From a checkpoint of a small image classifier: moe soft.
Rows from block 3 of a small image classifier, named by matrix and row number. Rows with one number within an expert belong to one neuron, the router's apart. Each number is 500 + 40 x the weight over its row's rms, rounded and kept within 0 to 999. All counts start at 0. Numbers have three digits each. After the name is the row's rms in percent of the matrix's.
Before each expert's rows are labels from the 100 images, of 14848, where the router gives the expert most weight on average: "responds to" is what is common among them. Only what is clearly more common there than usual is listed. The data: larger renderings of crowded toy scenes. In brackets: how many of the 100, against the usual share in percent.
# router: slot weights (model.blocks.3.mlp.router.weight, 64x128), inputs 0-63
# gate: expert gate (model.blocks.3.mlp.gate, 32x64x128), inputs 0-63
# up: expert up (model.blocks.3.mlp.up, 32x64x128), inputs 0-63
# down: expert down (model.blocks.3.mlp.down, 32x128x64, transposed), outputs 0-63

# expert 27
responds to: umbrella (39 vs 12.4); table (33 vs 12.9)
router.54 104:553538502483602542485528466510506420517439556534493512474467446470480536486496535489506489436582493534492511499436502522540579488555519454510519511542452533536576510470476516477533519473532537
router.55 102:546478477443569567501536429533456491510459580544519484513434477507494476540501520479531499444582525535462521440502508509588469453517497453474525578522528523532549531545448514498543511474511528
gate.0 104:497511552484376520489456480482493473474531536518479476504476515532453529413490561494444531526442423506449507520523501441414542537530444525528531448518528506485519490501570435524525483530466523
up.0 110:454463485530537414492522498517551583500482388504525501458519517531560493552564525503545469495536552537541466473480502513586464424456564509496431495504482491473488480524510529477455488491558430
down.0 098:460579484494467472524496474577450435541522504522505571553565524487462544411470467510524466563479458470511496496576501475433494536518473504545465472500436537481494493537589431549446514557506507
gate.1 096:515512554545500518540507514548473481509536497438537553499501479476422582479533421451522444508467574469517413456581457482535507490513521504506433513515449543492475522518449524468506492515420477
up.1 098:466519486585479437526536486514502510553474527526461509466506444511486486530482548555521525578466507495450503456544476500520475511511512496419538549491461465571553508519451516529527470451568456
down.1 100:488552469501518488464525464528544554487467454446499452596467484519460505402506470499491523472511455518437536440508570533471565532539381495565493484501493475479513516540498525507470565497496513
gate.2 103:535514504459492521506513455534460466459544517490504530548447535463504477536506474500563461460464507468490560523514547442502516541491512536479514554492581471498463495505512491505467462469503504
up.2 094:467477453438533528522536410576477475450562510531491452548487526473476482486483516566486536482477448506511492525543589475487504466497555426513546508459560519418535421502464450523515556564520460
down.2 095:461476506550482487471457476522525509432459474451531467505490562496510506497543432535444515491504504535548450494581510471466483437560534491522502480522408552556470495513540487427503569495528419
gate.3 097:493441461424507500542585513418446508587582523481513522447513555472472388525451499514524468468545495440446518513457511497442461519462543476497592513471526507537494554453434434545521534461450534
up.3 095:501413467440503510559510507466505496531575518468494463497546576495506504480476460511531552502496467443492504527462461427485473480448525546552548451493526532397529453437437439458557503495481528
down.3 099:444508460575515456506539557484466451545655462538464574484535389434500528460559517480504544505506447474522437521559482508481532533514477512511490523538469480477487542469485487517413507514452475
gate.4 095:497540449497512587519469490435508533471467434520499470526467468491509448508572539458486547479531463454467458472406446463473534521489487497502602530480493603511554465478520419478506530506463579
up.4 095:456515540501467498505533540447530474493454485466462518398530462442535491564572436541504491512489484442472442536519466459518469500419548505458527528494515488487448541481478470549487546537517551
down.4 097:476483551550504485579495559480510470522530454528538496484549466517508580486515459494486551435524560530486431481516483478506499507468521501400514490539459546466463554534477542556471494556517460
gate.5 099:521451488449538545553419543580459488499530513503546549580503445536435469544476459486453491473482584366472526470509462515497470467439466507488502504516499465500491526469541480524509533540427517
up.5 102:483501502477519478496559511482488472546502466395465524479504559487469512499537542525606562452523522530517493501564445523516499395559520579530496501440523559545534478542448519468495500481562475
down.5 099:492505506578535621462471473544520524518470492503518471458463434492435477530581505505470463463542543477480481448593494443540501470532433456514506477487454449513514489455494437614519497459504527
gate.6 098:528526538497453470435519455442541512544463475522461514554485515466511448502519464546479495485521472438495591477425504475504485480499549459530558481496491547444570520465509535557526501507450479
up.6 109:534531497489458457585536481433581510458551530542554523443493533463487536487477494509465525546513429477495548555500491513498547548543424532513477477551484419465489473463522542550454517480486450
down.6 108:485467507448511522488466562592500572579570487506475403521510480558489504515524465512526450455505484559490511473518561475499483456453479431470457520439507486485578462462452497515504518524502472
gate.7 103:495544458457507457522513450505463539471482521566497570577508483493554391568470502445458470499500473563488508518510603479504494535494439503514547543417479459464472526554468484506512500412448502
up.7 100:553480552465461515481497515478576541464547508493463533498478515474539536435597490464487490467457493510498485515444487453508533529503457506478527486515586482470460537487540530533445449495554497
down.7 097:482478460475499443500487513479459508460584517528420509499577491514467487451495502540517531481510444494448480565501538512489480468454576485580527481554514510504476482563510468531488490448547427
gate.8 104:528478458491521539454523480538517506447483505475519589594480518531496403544435495488575507503435440485563469480507464428487527504485533486424492498507498452497446456527539464453495400545504540
up.8 106:465567548468492470482502475454476487548467523494456470511517515536473513476517544548504491482447539446539622545482504501504451483481513500532431472489473555521539525556535432492605537497566471
down.8 107:490521554451496564542507538524530407609490547464512479586443586605515499590410489459505454495480518530494445468545448452533516467448504533488465473452503533534486535455494447539499533487531579
gate.9 096:520491538482517561481489517468517534534464516458533477485467507469516505525535531548447465426498516453548494520456499571463548491487561479556529506579504516500517469476449490516455483467414440
up.9 096:494473492470476451474457441566563505456550463534475542547496515497554493461473470480489471586530514608480489485560529482505479526483457491430527491485508503509563465527514462501520529501565569
down.9 092:525548523476523565519563480436456506501498532443489492535446513491499506524443520491523532504565543451496549506481441522574565451447586501533489458430537551459565471452511463467500479471535514
gate.10 102:452430482551474473503568461465498542466463565539514565457442512475524556524477488423570560553489472539471495512592497482459471519562507477529491477503495427487469512543507495537435459483496470
up.10 103:511492494493536437523475575494519486468580484517441504558567597535510419417548525515451459476494530527515520534480516572427564497422519480461589529527547548536443461493473498532533480540492468
down.10 103:524455498446507470523526435464537558538469527507509543553505475466497559475563556486460477499524457543451462472472534557511557508470425493471516500452614482484431566537468496464511444510526531
gate.11 091:519506481499581522504576507440454494559484548459449493519533490442425509478460537502533454493475529487511528484475466518468491519450539561556537494482564498526527498512403443501495504446491530
up.11 095:499519430513526522512432548553502501445585469526478508497532518514481501511568499438468433501468516412461421552415468511512524511473472499527531462522535609458428517403528508484524549439509499
down.11 099:532480532524480471542485507483549468482476435446536483482521483529469559509596456461472553515489549457487400490534479418460471470540511614461464499499402522498443506540490450563488617512526469
gate.12 104:572461518489509583440428489471556534587513459445459439542496525491526565491545507538463500529487492466552506528436520591506578481486450546512530468481443564483502533433538538540400448531482573
up.12 106:526436497554529533520416568468516507528526479443493504522481491445542572489538538432540526511518555439601462423492477493537545447439474534524513480524475533484447431446501468464436512550420489
down.12 105:493456499562421467455482568547471539470507514573477517538516532511564509486522461477461491513446457519558486546537473497496411507600478478472555501493538479534472426441472484540543470535565516
gate.13 100:489474511480532474519552497472459482421553478493500496523587492445540446445488482498491589479500490483479515522499495537436506534510476544558445587499528535483536597524517502521596514487442569
up.13 096:391551562494475493496525509493456464477494434519544540459504488456564440532461534486456526477458480466434519506536504519551520461493523535549480527547548470431543492467542468531552598489491493
down.13 092:567554459535515484500494465514491581492417484483441457492467494495482481477505488545454522437509499518515487508489554491535515497475552512436565490484597406486519443504466481479459510460499477
gate.14 101:500533495485528464401515478539496544440507545477454506528519548532470465454537453551537500498447484551517562515491499520427496493529502464532508526469482589538461481535498479442563385577551501
up.14 108:521517473502489478505532481523485516474537569412497537512519521484481537388538448536533551557523452591506532499468512548513568489490459520507516507555536543486486447467507480502515465531561403
down.14 107:424448471483471578569468504472528442446524510487518491456533433502507490461514503469509536508493480434538435542474562408459524485498523521468504505526481456526438532555522498510561514533494462

# expert 29
responds to: tree (42 vs 12.3)
router.58 090:469465531464418466493535446467456481486497498487496546566395469469455468506474449525480574487529467507503482471489523486548521442539581468481563544517556457480554461509462516476477519510545428
router.59 096:460514537503428475535469521502455509538467571594470486527427495554517496472530458486517516433530515548478489491403502534505464441573536499530489558476571506498544493496458501470499512525537497
gate.0 106:498486442443457504539514533482398472493524544566515532521468515453482461451472521451485456513494468530394498540479421547466466575504457518462578526518521437541485587509536521519495509558480459
up.0 098:554478528464487549548444478490433530493529516552480508495512487535572473505494525461455465492490505530489440501506544458558447514446522478470504494494502488411452556525495475528619503470451574
down.0 096:432468477433482511488597453527485484534455484478493424491507461477583484505459519495443463518405484537529487469488532536505551581515437420494515438602501531533501481489510555559509563536432507
gate.1 100:452461523449507568460512445443490532567513523449418544529431513506543533476540524529509494493474521525462572554473478527495565483498504606519537513452520534516555543503496531534490489567506441
up.1 098:567510490493501466492449531488449459498484500483610510485542424478433476534560503554526540435531428395459479480482442542485518471539525484491513519541455520530484530429604528514488517541414519
down.1 101:418508557521499531560505489553484423614510559565536491464480523479503494500523532413493463500500427436498418536506492453534484518480500474488514587456535502531506522477462438458556459510474555
gate.2 101:471515470539453518557515458496482445439415523447529574511516505442567533505433429503557450541521467520487532504510438504485487478567493537515474559491483483511512520483556597513469467525473436
up.2 102:482519481516506548566536491475446437502421522526538444513502542459502584532484486530592491530513435471464449505503480532477482501570493485510505571492468508531500496517477589489513472519476511
down.2 099:483489502530532417484549576426544481479543505496463505479533527505470422480543517502413560513519458450493540597523472488488503477484572521499456471478495519472509471588485408503491452492525530
gate.3 097:502481597520557508484523495503562520566521531478465478506395510503488489475488495473498471568497545576582513498497562604474543506494471588535486471451543521439527433546446465563526477518521492
up.3 107:486534526499488582532499537500472453561490486461546495537542527546462457464424520445516512532486468554591514537529500513549480514503503519527508470502545562529498460471459429461587550603510524
down.3 107:538540473464460472492391541550488502514549547527482489464456530492534519531468504530525491463517504462495447484475555453447522519444558482476525501537549499492553495470522498394530515513499468
gate.4 094:550542463533500552478495536517487476539525451534525507440525501505500425456457520454505490466467516521495464523446525477464483513465477461486509463600555540454500501601450488508488484506453504
up.4 095:451473512439464458523506483506571537535538578506382512510569483541525568534472509502515491508539476479565522509574497457497475486520478553533444498476494480574464485432493513529516471447512484
down.4 091:525567518511500513505515464505532429509539517451531507513576406457497539451519517407538517489559542497485595478533526465517499516491515409523441518515536516485530446444429491530475463553438502
gate.5 096:529554540565520505477546494521581444539425498502518527494496483463414516612518465478542448508573520424464504441432547520549475451431522480486466486483461479521496521492474473476488509404509538
up.5 100:467505539609488443493535504468565495482446516510467542485500497517434566490496455477558530492578521513519526483486571513539481435470549464562507456547483509502445447514465406524451442487521447
down.5 096:441555482500525449473535530502508430498446413520515501467542549483451443502502516504429543480464457458543477588568493402417422499546478527518568469553392497527484467516508435512500513509505531
gate.6 094:477511464547511475522488494497535536493430558505473525555551487491466494554506483547498553519506479513540569453565541478499450435502505453476477499494492537540518474587499508522530492457459496
up.6 097:523516551442435492516497533465529459524541437486483441480546489523506502451442570496468458529463517496506463532499477525499543580500489550497533500536489421525476479480500515508499512575503464
down.6 095:494477522558500534534495422589561474503559539572556512499500457475553455474524535471484477519491519494515450460495553545477519484474527471527514444516545374494489581550492416485509515503480459
gate.7 102:534547426514496488519487584487507484532519559477543533511551506530445487468441479500515554503539429505480589519559457554427517561549458559458537495463545563565469527518537482466460522586498486
up.7 103:503461521436493480542510420522514488570497513489460514544489475513576479544541542463486471549459481492442447489506521522561483461495506487498451489461479402465545491526517598482511506427502473
down.7 106:430532456532519502474534512560501461492479500554510587470539507435477485484507480573515512528502429507451484556533464539434528516573407526510517437554413416520488453530526421455500532559558442
gate.8 089:504542561489470482487480535532519425562530465443521526513527528562444496525417532557471507475513583381454492524476451443468459442506466519491510520511489502529582540492467552528497488485475546
up.8 085:494497524473520509452470532552523520536568495491490515508529546540490473470510520509466437455477552444490497528452415572427490442503498455549503540520494548485561516438491557530570456458501515
down.8 089:513478541485527472487443532493461519477550506507406446525490523495519502540457474492577493565485566443440524422501503476525431502430506477433485597465473526425438507531522478547492489472510507
gate.9 104:454571549455487467478497453479470473513497508528434510522641457531538463473546532434485543523383475506530511516485444483547490519534501553432483526477526514505459429556525514496527472525499497
up.9 098:507573498450470512499509456516414448491508514520523482541503530493420476413492527462446492505512501444491533478491500478568519523549429559561526494494459565540536593457556518519473572504487535
down.9 099:493462527530487522491483527494542530556516476561473559550484573515549454492506499453522432528498480578469522464486467497506451516528431509476558491412464495577551466526498525488534431454576518
gate.10 104:544521514495502561527412480444483541474499533534537522513439488431518534510458506507500561495484502504454566469525465481564432467517471483490538495507542464518514564517474599525520504525533474
up.10 104:528505478522487583454447514448550621450453498500573445509425542446535456513490498521447408499503509523520463480494521560512482474456460425500614476470472467447474511451500479556533498496485464
down.10 102:429461536431463471513543516550460460562536495472491511502480479497587517521502485481519506564421462419555486510478422469547524504496539504447497543560526551496462531411527550472510480499487514
gate.11 096:463496496450525550541570465555458523481498548469444512482476504501489504451463496506557555539499511511459512511514499490519480441534522516469518447571591481515501478584489467532467415515500475
up.11 105:456482551572504484533541547474471474552535527556523571472592465572489476465531455501499476464518503478491530485529504490426489406523544489532463474496522555509450538541459529537464503437490468
down.11 103:483505493457528577432554437476480435528490486413475525546506510483458473455519501522550469477603518508431513504558491562539598527463496469534503535425490514500555494522511519581566472576448530
gate.12 094:441472438511494509565473533493509489460532468551508489472543552481536498578428465460577500495455432453473480576491474496438444477553426495476419476539519472544412514543510499477524444532514545
up.12 089:477516477543485499455480541510519496529451479519428517475489516541486495464524462534515533519510507526547521485528435434480464422462532485447548484450507536468481519555402453473566504539495397
down.12 094:510511456421537474506550484506425482504496540433571462458511435520472506477466465506524573449526451542430481509525519505488591489499500507481534500512557508471466462534449514527535480501443540
gate.13 104:551466477524481474550526468505449449525520453504519547488506457539606484475438468446524529519451505505512452557520477486476471506532456513532505483523548468476542562523568511509500500420473567
up.13 101:553508517507521507447463531573542491435480511449530444528472518452433487546452536506413477525481508527466606495520475512595529519470502528481494531493482494527426483477473501460567538546513529
down.13 098:513525482483458412538465555496513534557534548479450539490532468511510443458523431486529458565469472503520467526467551488517407496533520523442573530540501415532480502451516555542463520468540534
gate.14 095:457441474601491489506484535534538539503524534440479463520493484459497538533492459514561572480503516388514504533503532504502518487463496510542506518470504474481579480403501424560538430488473558
up.14 095:492484505565525476511480515476646533519538513467459470511513541484555519469526492474482515476492511492506453496554492479441511471432449477555492544483427496501562446532474514507514457489478510
down.14 097:562480540503505578543509506493501502451476435444449500555485535467499502542443523536546496407575513507493490515436563478468530478404491433464514534510529532494454458477522538505477490452525437

# expert 23
responds to: car (40 vs 12.5); hammer (34 vs 12.4); largest object: car (32 vs 4.1)
router.46 096:490430526491467492494496452473451463527493637512490487560498556475523487482562520452558540432433404488504477496440501547503529456574530467553455463470516524459518448453471523447492519450458488
router.47 118:546488528483578529542537509479472489547495560499549532525459450484466552467477505516480429450569592540499520424534529472519534529435477496506493528473486504540499544483399533523547540488472513
gate.0 095:518530443499524594516530480485487511426459506496537502607516465456466517494525564498508529475534544486518454470507491448422525533472449594479437557511495436511498476506468520500442489451487560
up.0 092:448470609533523436532508558563490535517518506447478492517486459526487527504552460441530513512518568573472440483478466506547508454509548490408526446545563522484543489560450538494569511470475474
down.0 091:547427508502535481504564486522472491497550512494571550497425455523445522512438509498475539519535496522480488402475499511505577483432443541510470534464508491492453567438472491521578491514496473
gate.1 107:523495576478456500479444458500541542507559508476508506575518529574521556470510475518467495568462541476508570451508421459440468549452503552524507437459458474533477543544500421513483475504520528
up.1 110:491390506531501490528514465511541553460529539536478550518507473468470486557566525460512542415473459517539510514486500489498489527478477478527455533454503410523410452500460420509516434490519552
down.1 108:486550425467543526469453575507497495494463520561489485484495502516518481495552445547501537460476552592475487502389477524436506515518475568508430455411505519539472465532504452480492499487485587
gate.2 103:495559604539506545516422456457541490484484532520484518554477511511504491479485539438483500443527527510530464490461541393509467467430459529525500482527503494481431462549464563534415553492540506
up.2 101:414479489485507502542592521485454486495534494429471485517490479474426497554484520544494539534476522463501469521582543543534538440530534480503505560539498409504559494480459465581475450584472427
down.2 101:590494512554543529543487437562560536501523447512538574462548446428499474496504481515412483432614469538531465526513560504519534502474449473499542535510529482512469442491469517501477555409459459
gate.3 113:522519487455478520476541508502477502529492515493488519502536397487530536501489552560502452504496479425510498504435454563468528504496520519453508634541531513527518457471489532486529520481510488
up.3 111:550468519518465545501535505479569536535458493468489470536454449476506543534520467541503485518514552458534502465479471455449459481449548491468495541507450513501518516536493500523460510489482461
down.3 111:459536514421439496527469501521468446455571599518461564530586530478466446487481491481483519472467400472488543508528510432481434535578512500523433510459482439544454466559544469468513556549438485
gate.4 094:444493460501534542583512513474470508466439466382563441518487481510486562519467507453467507476533555520454479446498437459503556525523507531530517517570487489471509461453494467537547508489534520
up.4 095:524477493466488536490498540426462501523459439510488534412587475437526563501521553474545413494452491451559550518430507469531431483460500530514500505514466552437439514475496526478536498491532508
down.4 090:462508556497480563492526516525557442469544508481498504491496539513477521478475480479494536420483419548526475521547511449466475490557453560539457498442522481571468562579444471521495523540435507
gate.5 100:518386518526507456483510505489520485512521515490430477486498559502533523516436516473585532504530502474545435516489549534466421432499490541502498497469447555452454503550472558498483502473421470
up.5 098:555407499471570496499551422503500501521525522446511570500523498460533449496443540410506532456511542544508536463517481533552500455446469556511547442553494444552435532538508466547431529488453475
down.5 098:516483499489451520423488532473467426575476470587556470421550465509469470519499464482446513457495507485573518554506507436491480458528505519517524460623520584505458501521523521433526506499489486
gate.6 098:462510475484422461528490530491437465535504561469426532538575476530460500505460488443586516540438497424557477542505428442468399494505513520585435506522521468503422549443489488469498497528501510
up.6 100:459534487488522494488473549531522486519505498428474521461520503493486520557527553582490514505499486485484504494585520468458529518518495489475448446538481565570552510513557577506581461466467578
down.6 095:493541465572424497499486500437507573421497501500421437452454492510517481466502553483513499502505483459480507547464451493411475448552506607516490437489507432470468512550559473517461474583415481
gate.7 099:493506405524517474588560482483443446416551532503589498452539513411537476482435468464561503504466490487477409503446520453489494509509457509520485572540513522452496492491463495501501508508465434
up.7 100:495498405565536514594584495505471513464515583516555495526528472480510458506411474485602506490525461528467491533469544449482421504516461505505489544517470516516497459509442511506515489505520448
down.7 096:571555569514516514507505456469534498543569518510519569500506556459503448479537482528514459517530517491559496475573397485458450539531505527435526473510483506576561442521556491556471495464503534
gate.8 105:493485462450490471471517545555543483530500456489492493515605489538537523461511530512491500456483482477576538526493462501411506536514413580546455512449575493491468525507524488489517472413498498
up.8 103:543536500502511458554469417463604468512507518472527543465498551498527457501503441534488576551551507554508494456530512514475522487432543472526456475559454466512500520483440473466500501540510496
down.8 107:485499463493421470457463488481473524503480556447456500516506451497538505446597500494554529544441498500538502528468555576463490448568507478539464512495473458506444483513554558506503535530497488
gate.9 088:513453428557514485509472531488564468545560462532523481482497606547530556477442450418458478492544505532499369454474569536488457512487495465546576428422481526492512465470445505530425489482507525
up.9 084:542543523525430494490515472480448540413473523523511465504502410498528484429509473524575552565455515509482541502473411444445518530572496569518424555496436498444570542560549528415534446501533458
down.9 090:592493506428506573524439481534532479513439484490503517532468421412483487569582509534476470475533530492522567536530483484526515533422507494439526499468457440587442524528511521515498525484480502
gate.10 107:462487562520513513542417529472523525557480517420431500479487507502527580522509479454484516525448494558550502483561488502522464513517524465527488606496531571500578470581472507433544443514489538
up.10 104:520479578507544569424363503523537477581509496456473479502478576476521511519493472422536471475412535430512497522496502466488479450465580457486548531489520560556519500467509503496510427489474566
down.10 102:490486484487515472482459476438546510597552449470496418474520517570479526469475484473567489486519477498427588421474521487493457428499484586448393442499514543489514463534531454493522492451552557
gate.11 095:488454543530507458546461544494522558481545475585471504476483497467461485489526614495484490554494472512493455481517602488497469546521539426539534562557454547554523473484447476545502507542463490
up.11 100:439477540485494435564483554465462489520505488572446525510470463544451561471533612533528499521509485447488538478502559467442502498569514469483475518529455545521521541543518490552472514496471491
down.11 096:498535517517548552434509509491515476515563507559520449447518555501463476499510519555591477459506527524444523595481467497507394478536526518499444377541496562412437490498508508506459537464543527
gate.12 108:564511567470506543448462474481517552444497478523498519503442546602551543449514511468487455510445551540512465491450493398514495519480448482531569493517477524467494482527466538512498433556476515
up.12 109:523530483480525529525518467457535541487487461541517473428523485512541528529481545483561524477466510412508470482435514444447485528462508484506472502466392501508452448522487499446437463562510472
down.12 116:472524456475506500468439512458539507500443559479533465475478506492570496542514480568532484502384506493463525505560477502439471517563520492468513470490464456562502509510541450517417536542448559
gate.13 092:555442420507537504592493464477468460466523413457551493472473453540498460508401403519464489484529532478488504462543530474503487546526522470532461472499533421513510545508516498529437463511481562
up.13 092:538446417550525482574499549540433474379518471414527506500526461513537441510452444551415517470510537563464526526512476487500456549573509453465555490529532458502469533486474515481477482536441558
down.13 091:519514489502466445523483567420554503467459475533554502481589542478527511556521540479460539523483434498455452477519442506512475566555449497494487552527487583519465500541505530477505502470561589
gate.14 114:438537520534446504468552536542459538430458474544509485613498553519514554465539541507430460532532569533504506512452459539477512512481545528504488494484438529466536500482501470498528560492461520
up.14 111:497512435461588444519563580549485456488552465458505524499554482495502475513483478534496546440502438526481516478521505516576469435520480525507512467538496465584514510483517538470506529512513442
down.14 109:503464503492458500485453544445470493419536536496493555572462512526507536456490509511513565557521462516511550494571475454475477486517534485597511452461496458441565511527575435513455483577410467

# expert 0
responds to: black object (88 vs 28.7); its colour: black (45 vs 8.4)
router.0 101:587438445474576568466483516541496516481517525496454496522441500484544461517509532448470462484442480518481499462482546442513571554486494439490543489484505548499531459526463465519538478455469617
router.1 100:589455519499557549474519504533506510477516543513436458513480499435537448469518529449490511543446535519502483514493506492453556511480494423484533495513460517532536491547406524534487515444455614
gate.0 112:494465484475445526531525463549493473474467515467515533525444480515489567495535411585483470565523462536395504516453462576552438483598462517486502469541512501521468536534518504574437531524539502
up.0 119:478497418439497507506462482489534497449492483508582536554531573520568483541450503473536553518556465464506515445497498454467510529439451582522508433543534488504432444451515407460537575548420462
down.0 121:590476465508538471381514495496517544476572522443539499536473465448575448494520509473482551492536496485504561498439561521449559598484555494497506490456485478518450462527475497470473518531446544
gate.1 096:476523469512531516535463533459454576497486547518585523461475518558517529566537480507546540494440471444476507437577491469455495539493551531405508508582540487553439531512532453453426427492495491
up.1 097:531506563539465438469569461505524434457449486525518470593523522501503413462431470482433491520523481586509508533496531531568500469586510493605478520440448419477525475548468515529517556529511499
down.1 094:503417490556550511453464538518516536459522508503513510525489520544495432502478521422503586505516453548553530462475431452497440485524485506482477499480491576520422406519483502434580455486450533
gate.2 106:484523532412541554475567417543509568507525485538477504562476487511509486470494547486557468563503479518500548505500588507442528533494442504583534513449445486498491548476450554526523509512489501
up.2 103:481496466499518530506465595479465565469582524504523507538466544496481536565579434472532499430490479546532451475446445494501472515482502541482480455498569501513415444516525416489441398538506532
down.2 102:436407451546532561521479465479465488492458539554443526421503468499475431572474521531564436483457441493495530492506545539506461504543476435477502503451546469508522503512465540507573470451503517
gate.3 100:424503566511492512465537472536525604444514533539501550528489530452530518529573479474543383542502476553588503528480544526535508446458593477536536462469489529495496474485429452465516498506479465
up.3 103:517498515514515549467438479486563467591461462544528442505506512529521463554481470513447547494427504494502498536528444522531448500483553510458465420559501523471553436537501458530477517483494571
down.3 100:569401531506498464510465529528546532470523543533437392540481545554490483528599457461527504526460433429533498543465500524609468466511554539481493468478486527561466501516511496520451474530494515
gate.4 102:486424449500495523467489519552500430550584441473476485561467553476397507461551491498477513517502507552547427535414484488440518509502440508529464480500511557473505480526475503524460505504501520
up.4 104:503506522530488484547574494431474477480488529523487529495582478405559517486446470427559446551533513471496565516572538531499485504495506521502447556482453502501501491511530492492504480484449484
down.4 098:496493478502475561527523512478552437434524521477505479468514494454535454513465486490525538511431526500513438562486570478506481554472539448547482548382515486531496533529512461491550567567484561
gate.5 093:547500492465496476488552605529539501488537457496454562551551408521504515509478458463515522485489579505472482444459444468454526505440492591446468470523490467499476478534426567559520413469469491
up.5 095:507458507490480509471411482500553534540452447478457499500466521607543489534495554514549563580425485537479505521531471529515476507556584439506528465501461507460427455483496485400523519522545482
down.5 097:473500472458455474551520499499502486546461491549475529418506625521472555505489463515481435486467487514508451532559469545467487469550480447534529463590509538469489482445509498531429520498529443
gate.6 103:530474546520474477469589490534485449504557465504465503452504513505535491514492535510521505491447536485444520564458548566439472425466443488473464533447454515545593558552440536545475437481578477
up.6 093:501564449503544560425462474477557535471465574497505395513494518509513456512495386478498511481523524540468469462500453464508422469488525479446617470515540501494438488456491514481515537460486522
down.6 097:467444564516534501506565478508483443485540517493482487456473544431438493523463591543488544487516501504483497570496518535544517446530483432493512467528496511482496464491539485550586493533430523
gate.7 106:496523465448555521518584484485515525456500529451558497512513512528508441519500482539543574451469419540531494463468544438512509411467488456456528527461420451501409473519454534434488533434547516
up.7 096:518489459409531480574546425544512556524502566492526551496447498555462501573483472518563547429524500478527521462496537493531439441435501477423498519476478473486459473518475537500490489459510483
down.7 100:471538531453449491528462550483454442489519488551470504466544425476568476496494560465516503478470479442485523495538518500453471516509485469491498588527429478419524526542535527482445487512516472
gate.8 099:508536553511529513459572494488473568557519502519526478528525497449437500550410460540520463486488513440483489493500475486492453456390588506476533543424441496500468501539435475542538499544499445
up.8 105:494487466502481512479521466459535482488510528476436518521467488550525493392603516455492520557508543525559566458477564488431571588503401497490502498530496507531499532481520527537454500502472468
down.8 102:476556419521521452523438484480499533468475481470525534474574461511460549487529531510442556525521468521474535518474484408468475519512475567492527540469473481452518540521503533422512548450472493
gate.9 101:505498517489475489579523603499468498495439525540480480418493448536531484518421554485525529575455487517500534595554553564493473486520440500485501531531519414569443533505451509512492565519540412
up.9 110:550511491512514520516499530562526491481473556500537566481492459523494464490419468464506595465548477527460528509483547522486495480540479444493562525546462400522447530384464569507563579492487429
down.9 105:509541522455493437559477501466515495463501474444468526514550454489528480466447519517482504521468468459517465559516540512529539446505563463592540507545592515542564518541465466524451504548413490
gate.10 103:501489497562463470453532478424499447505440513490531515447486504512541487484538516493521528415489445545549434523441369455517527468536501532465524500455495532486451463530461542472521567484481514
up.10 099:474438449463492432427540433424445467497423513424427531442503504536558503533577545488454468479489556511448512508447449519526545464559450526480519480454491564543547491520550487490542432501515502
down.10 096:453555469554447523503523525519416446502450513481528518527534448534440479464452530552463523550525458438540493526556527500551560519529446479567523494478490521505554482420563468493500541439493507
gate.11 116:521545452430524461523519497515488409468476472470586463501565523469494499472427459518480447537445463497522518520536413512529506546509446554579479503494532481533438528491499515520533571461492541
up.11 110:563487572536459528421458505505552567482508501506494490521431471424491546489515484467475481534528572605544509557438484527536493514466479513519540412502553503432527429466457450573457520564539486
down.11 108:458513457478451483587486489494500471504510521483483524505524498482522482472444532417465497505452490559459435504526496510547501558471473479510479552499570592500539561493481522551527512473507500
gate.12 097:511498559488548503416488477499494511496578486440490619544501466496525475466550480422548564474480524481573554531434531540489508471407561482448548491519573468447513555500498476474441464458517486
up.12 092:488585491528457441522513523428492524513512439513507503546568513509517476507531437451553591579466493505566480499480482522517533522454493464418497565515495476389447502553537475428500473482554498
down.12 089:430551544518476465568499483461503500503454506511511488494496519467514482483484497543467487475483591500517459524521560511510538452492557415602439499460497513457482530394486522571477567454515405
gate.13 093:531507500494472537495534539522519476393549532540465499503509509522543504475468428510464557442527523547587498499451452472489461511581529463421456526492444497477506433485466524483500528471548517
up.13 092:547555449474504508486532472494481449503534476480441456472565515466504505465457463535449573441465486482613492440509466441514512525560473461455466591461499551487536419529493531461541470432548543
down.13 089:490506503535506496464491527581548487496486510450533547538492439459491482566481523514532477524493493453481518479500454534513556547530446489498423511459458487509422455482551441554450521512537483
gate.14 093:504603482507527514453486495468503503535422485564505524586537505573475467480477523481500505449539474488514565440525426459444572510493492479407435487512443480550509506538542530404507463478487494
up.14 091:461471460559507493554538436531531443519429487518543496519554371531476485539425534525449620504486492438452491531521501455478492511573463469497426560479472512443558467567535485576526481529465530
down.14 090:577448509524471446462527464456459482494491546479548524527528516504522461499454480570522580529436492459591467519512507534506498471498554510473512472561484486467440512556493491531447497473488524